Weights of a small class-conditioned image flow-matching model.
Data: trained on simulated grey scan slices of phantoms with and without marks, 245000 training examples, 2.2 epochs.
Rows from block 5 of a small class-conditioned image flow-matching model, named by matrix and row number. Rows with one number within an expert belong to one neuron, the router's apart. Each number is 128 + 32 x the weight over its row's rms, rounded and kept within 0 to 255. All counts start at 0. Numbers have three digits each. After the name is the row's rms in percent of the matrix's.
Before each expert's rows are labels from the 100 images, of 14976 (inputs lightly noised), where the router gives the expert most weight on average: "patch colour" is the nearest of a few named colours to the mean colour under the peak. Only what is clearly more common there than usual is listed. The data: simulated grey scan slices of phantoms with and without marks.
# router: slot weights (model.blocks.5.mlp.router.weight, 8x256, trained with AdamW), inputs 156-207
# gate: expert gate (model.blocks.5.mlp.gate, 4x128x256), inputs 156-207
# up: expert up (model.blocks.5.mlp.up, 4x128x256), inputs 156-207
# down: expert down (model.blocks.5.mlp.down, 4x256x128, transposed), outputs 156-207

# expert 3
patch colour: black
router.6 092:068081184140107125121122124183159100098178134165109143120129118151128152181111091090109086130073120129166105108124071137150158127131179161120164155133123068
router.7 108:158065175093099106150127155151164090131141075079070122095134122094160160138145185176135113148142107164091107155108175135129171105127154112159097145119137116
gate.0 097:124135122149156116127101090148141125151071145153124180136143079143070106119149150155083143152087101181097102105114136098081075151050130114148138081125088079
up.0 100:144143137163056106113134139165111150132145182122116110101175145142098109110122087064197170160080048069156136156111134154103139117102183147095097105168166104
down.0 104:109081103081137062093111085076179120184109093156176103198119121077108159135103055115102162174156114055126124141090121117115138165133127122093108133103064146
gate.1 095:133065065120192082120100139101154105081046111124144099197177157125124153108056112073106170074214152119148112080116119117077162120223117159055080063127115130
up.1 095:126231097132169099228127172131147125123069139132140081135151166075117067111150129136106152142105114091125131088157154158155161155151132129118146152136166116
down.1 100:117052141119147171073128100162104125108167104085175111122147077125151102155096106100179086117089147066099142093051147114079128090099100137135152160068176161
gate.2 097:092043156122148152173132093132153206148057093173087104118166186120171163115118119135120148181098095097124106120148102109088117189061154100162107093149125158
up.2 099:128084081069162149098106094198148141160125136123063115154125126139086101115127048145103143066137128170145119096152135121151097097111154086120176128137111090
down.2 098:082104133166089140085119119124103124146116178168088135154063191101200133118109132064090141120081136127092140181175116153132123133110152100131117158129136160
gate.3 097:128106114116104155151123128124082101139105144135111118141089124175190120139069140109169093135129063104137093130115107062154079184183130162094120178107083183
up.3 100:191183106054141101125089126090074167137162160157133189108099084071132165133123094115125117112067111068059095118138113149115135131090134121098104149168133087
down.3 105:097184163166185083117119194091173095061103149147097104129163148124108167108132097097131109150096090144107172137101124166151121167125103124115112144112126132
gate.4 100:112102110117200088125144137117165132157122176117089114085083157133133079242101106132062125070142105072158139135151143064162156127165160146139137151124098160
up.4 101:091168124193162100168165122147187163154169081136176136089123107156146110122119162083116182178118139119187117129127164149138077091097060162169113166123106135
down.4 096:129187134189107144159105117154070153147158095109134134141169080106099112085124165112107142126069134084170123155073092111146114143063120109136206085117115102
gate.5 102:149070125121129076147143080124175095120105101142130090123113076179145145119143160073153185096104161123130105139105157114129106128113172188113090132148162120
up.5 102:157079120126101119138111099119103169097125140125116098080103098145088121128093098094130120183102098095149135169113184107177073143153201121126069163122130154
down.5 103:116144171158116078132124046152137093098195133111089051122114186166112081112133086208141114159126121103161115158167134135071176107142148174100091132150138149
gate.6 105:147103077122067103122125057077174159121120104073125053097085181143145132062120089112127125173057183065166072084104149165191111087193111219140174119074183138
up.6 096:164143130080110122117131072125164156066134147160127182132164115132171114139190151174094125145106096162119122190164140167128129087155127109095163120149099099
down.6 095:125108084089143114093155067088080088128157172118118129170102127083090141111138081145152131145102146107139137153172115156117109115092103086122130140147122107
gate.7 101:059135186166116139092178074162144079125126153109147090141153142119137156107191173158087088151153166116122071151096149115159157108109100130145100142171143137
up.7 100:136148080147111165082145104071100110108091142127137105126092063101126107106073097074115124128098139036146141148177155130158135126104119127116118095112061037
down.7 096:088136148082158144127150104124155126083105186083160109157168112106111147125149112165070140094105116112105131178137189128149116123091148142122103136137093180

# expert 1
patch colour: grey
router.2 105:162082107122143104135145067119090110102121108157176173145176119145125130131157148105061123145105143125119150127155102122096127170102138133185158112173107134
router.3 102:122095148140133153162139149126158124135146153176107131132135146074111130114105174139139093144142128104133124122128128138131189126127165130151084054117143172
gate.0 097:144164115102084138124130169132183195122137121165133126113113162131117100065152098123158154147178115148144072081117067105146069107139194115196161123113108119
up.0 096:168143115087154100108100170088070119098122147119100080164149138184104192121114128173146144115177182092142087097183141125121103111122128143152129149112183131
down.0 100:142141183153130184154154146133072199133166157102192112111104150114100090133165061134138054170176106128166099167165142127164110118053073111145114140119124165
gate.1 098:120111162104090078162135096142135157127162122176167159082126157108126079054079126061120143119109124166116116123070142081131171153107132108062115181131094093
up.1 102:134087105119123104140100142147200097138128125105081097113119095177106116137107147090169102128105101117119120135120141081111113092143180206176159125116166121
down.1 104:133073080144177150105122148121115125110130066174107088100193104065111132123181174142105113157119047173119105137094109171202150141098123116199139081090086117
gate.2 099:183082128108195137150101103168103103139125092150065089121111105136173067093171116094113122157137121079188096104133129156118100167187125084086124089093155125
up.2 100:121174118121113139138152200124124156073103110120158159179088104100108126140160082130137153101092087105152156148098146112178125170137083161071171105166166162
down.2 108:141150082110108128071163124083116103149159150151075144114114069121105092098175103079182140107162117174065137190064080139149159161168104130191108143137145153
gate.3 096:094175108147131144181142149116104120113143106182184145135166085096144160121143142114183088122124147184076111107112170172126082139122131127116127182125094108
up.3 098:128111121143139126100141141169148129147161157207168081070087112081140122075129160143129191067130127137160119094120112102099178124143098177129094135151127110
down.3 096:113162165121181144113088116117110122162037175169145169103131149164135096079121128122149149098093131069152104169128090101153079172152142161133125080169103158
gate.4 091:110110107168198171092103123114097159099102142193131139152086163170150102145056142078164164118143113134170121091139192084154163136144155123160130140166111098
up.4 093:135088128132108168126143126152087087058173209153100071079123126128116156128095137113107142094101124148079089092123162145068115122154107131078082144111171160
down.4 098:098140148126143072072114146153133135083104156117195126092114177096140159122154105093138102081074129125114111102108114128069139182147185137109094117147148125
gate.5 100:142170090148095135105123164120148126021148177101034112159170171102127146090141139142122161148144146101080112106073076107121106157135104191071111106142065121
up.5 095:082151154106139147166145102111156180130104126126184111078111129160059141082087131164141168114124133153109114106135134059116192104103088129107147118145151107
down.5 108:145104069146102063118108110078115161145134146104069211154150148124148148177088131145097150141129061128120165103085127148142066105091124136130141212087116106
gate.6 096:100088195131191120155111148118101136153195133172097141166149202111156103153093189142053142116126099136073124109060081111137141096177148185115161151131121124
up.6 103:148172161113147172093225160120122111130099104101096065095167116138146156095082160126155099165068123143207099103107154191116090140155100104159102107099122129
down.6 103:145111126092059104084161206126128110191057167142151097096089116142094144164103120134076157158176173116163163158181108169101089142144121118152122158117145132
gate.7 098:129129183129122124152119099114135125081096066123126123134128131182113072161106123094177143151145095105098072061155116071081113160120152194119129125152068167
up.7 096:117114086112120111108065157129140069180170125078138141189117114190132158084183122147076115137087086151086132146154168133113117142131134119113133137122152133
down.7 095:141138121148071096133116106124077123132111138129151200082080160096137132070116179135080124159153104144093081116168161159109083110161090088160156128091163134

# expert 2
patch colour: grey
router.4 087:091138134153141125111112101160214092118180141166175145150092127118129103166151153030120105118109168127101102081055127142066126133151155171076121138170116136
router.5 107:152128121173171116110135105158102094101116210114115080098177115138130111106112157082151114082135153109182151115158149094198142103146127120151112083133160152
gate.0 096:084185120141172102160141149144138167116167145113123096144174114105118110150109124134170148121218117130129124179120124107181143137087138103129103140188112102
up.0 095:135048083116141140142129156154084126088187182105125105158086135126122098140168170117141092125148148109083115124134063094132082129132144127076095154154121122
down.0 106:143152086128205203132100125149169209156137118144111169077141131155146151124125179154140162100229166153163162179134129111164118113122139118094129156077155137
gate.1 103:133132126094129157132140122104128179090128161163053187141163103121146149137084077152106114128148167152118136176132081162087130128164018080139067138144087152
up.1 101:074122162071129106133139090090072137131187108134084159118177145079118213139126128136158180132096136155112126105146097146130114156101147141141121151146150143
down.1 096:138199113143132086125091108143100173118067141137074129139088146133157149100136102061074121092133102181172104111110156104163160148164135111208117110136131080
gate.2 094:157091133155104120088138103146145131141144135137133141064170129134123154099128138112126125107138097127066122120133122125138167142057046064161138104094165049
up.2 099:119140101130120140108091115102176137125120137143097102114174140111135143121095110204078082122148126146106138127155125106106076133181143211142116164066123089
down.2 094:133164153088144141104126127132107131154102113143106070131109095138157119135091067150069127131152137096160074188110122122112128120099121146134107171131102090
gate.3 103:069143120136124131090156158154191143151150226100130091135092114053130127103136096118106065161128110082136153144196216153161125139159122139125172116126116190
up.3 090:193092146183104144117140109191145165128184101168155054137140077124061117140071167192102141181136143094141113180140164100128137106129046114171139134124130148
down.3 101:100132162171152116088059135150087142107115152107135133159116116117126140093092066117104113180084130105088147118124173121077111052116137109132098199104175172
gate.4 094:190106132074147136058130133103117137117162195071179152147170131165118106173161208156155106213195126111123140197123079189113138153145121111091124098127129167
up.4 098:142156168172155068169087157189091152055062194112117141143105149089129156146119173078113121056102127109150111144159116162069098128155101154124156169109147117
down.4 104:189102134112148148140121156153124111104198166180128164206123091151168209104137130149139159154121107080128187121163111119130165172123103062151169123106114102
gate.5 097:085132101112118109128150187123105123134140162133173087148147163093123130132167119096175109133110133080126147112135083092131155133127186168170154106164160138
up.5 101:192111086195165177145108123130098149128068091095153149151150106114096183139145167172120147154173162117182143198099143097120146152154143121119127067137176111
down.5 099:063140099175091116181095112178056123174168139083124149112113060124121105148140129075098116156137138110153117115038108093099114136127111145128067063088074125
gate.6 095:103178107112080175132167062142116142097146144155142157087116130058145113130113226135130113095136127092136177130065127108175143146113132131145097112116135158
up.6 099:182147187067053147203113128105119097073181123129125166126069138124126074084157134142095144159108148079162114124146088158137111056119158122135181066159089132
down.6 097:081094111156157190152113123154138105082182148103089142160116083172093118100213111110209094150101070174107117175108111105140082095134110139156144105151119058
gate.7 101:070112153110118038117105164094095111105197146141140082134194140099143138132139151124159100140156127132116107121151135169117091214150125183183118119125189125
up.7 105:112151143141141135176137131113184096123160106120130104131088152205154102073175120137184107103182184117142165116099184106181132136158168096156110111157145126
down.7 097:130104134147124169080176160114125116086084149114157156083105122070085107145115091174179183194056151149119110111113210122147098137134146102180058178143159108

# expert 0
patch colour: black
router.0 110:135104158125128053121212130087094113144086112145126113086151106127126133158109156159172110192128160134074141121133120095139043141144139114191131119125082136
router.1 085:134143119172117140091106071174148124116067063110146097136115179138156081124138151189158173141168119133143125157132138172124086092093100180151186160056145174
gate.0 100:084132119123151132156098069101136113158140147132145148198117078139098148157148131078185148111143163063111131208164129125136122096124134124132170121085141133
up.0 099:161132153095131085093170127119119145075126093107092192126123107157141153147164188133135109151121114170125128156166160122100093088087132109110117131135195170
down.0 100:101135059135138101118067131163134079184152113149101134110121093131190167172077029167111180098125177148152172127157123121143149168157139097139179107119184120
gate.1 104:120197165123159084116120046122116092116084097126121184127123086099111140078145132173148125095143076122119119098104201132073110070092056135120109113094166096
up.1 105:095147118101108130169107121077135125229075113095156142061146145210150117128111049186111073113105111113099147110123100148114067167144075137123139115135158146
down.1 104:119138133069113152078158162196136060102133081087133146111072158162094067147113162125129112122091123091068101123067072056152117119138091123124145167129135130
gate.2 101:086163096036116136153145134104155190135172186189139154059079097133130110055176149116163144148158181084139157150115099150118108130163131172149073112109159172
up.2 102:148205154141155128136184075171190055124111112110144121164167106114162145046143136147173146127074136077139152137162116108093155078147100146145107110071169076
down.2 105:160131108125071149130192134134123177115120173111072182138104171193085126071141159097117161142136113122152160145132183124139166173178168194123066156172096131
gate.3 112:106199090169120136127140118106125149154112107107160143147157123135089160114106100178126120089145169142160105159173137140098079171133107153135193130068132109
up.3 113:096010194143116117137106154123124128122173131132119214126139117107147082096091119147129132173154180166112175163142150083109124106168147124153081162139150139
down.3 116:091255090109141111102130151111108145097127150067132159133118138082114062135114127097125130056106172096123143193142111139055117104086109111101085100075107113
gate.4 105:125156138127054104126097169143148069116121130132135157173119094103170176122064089169134100119086151115134114095083142132091140155126112094108207165128124107
up.4 102:137076087159091109089204109080152164191096163110135119137101155127124077087174174131105137117109135095131153133096132136128108092077080133145112145104156168
down.4 099:135183153083121107095126037091080095140165158136040172108166084124094127144095123157153153134174114157103119120100109117111091098131036154093098115136084100
gate.5 089:108126164121132135164098166131187159096112097082171148098179135130081061164105118130101160130130168102080078064148135144087132115125191112149193130161107107
up.5 106:100060152226128125109115117112119107193129068169088156165077135157142118097140099142110149118167144081089101156105110116112139105142161172136154111188095120
down.5 101:149151087111102157154108088156160054142133073103142132166098121152094138118134109008140122143201150157094127146163107124165156133106201118136189162119078149
gate.6 106:155131084200073136107108127144147164086159113151160143124170109178110129184126108198131120105075126082119120185113131164157099197095130172032161190134098118
up.6 095:172102074150138082163136085099087144066146223083112159150135116120112137071098089074157096125156141145131117106185164141127116112154120084127103186132128132
down.6 099:077152112110082128080106220126147151181120125165060142140142121106093129135158126159128122108117128128118136159055152148102124098125087170142146075167150162
gate.7 099:136113116140113094143146099090160151128138107146089126174157158109185135094201145159147180150130093126112122131160094104125106129169122150142101163181110127
up.7 107:140149107155110184131074179159091126141114160102109094194123134109207088066071136140094120062124093091116090197136118122165120129086129089151117130071113076
down.7 093:121134101160103137136175123154156188147131153115114120164125094141100091160072115102133097155089076103088110102132163097098208097112132137140117136177106135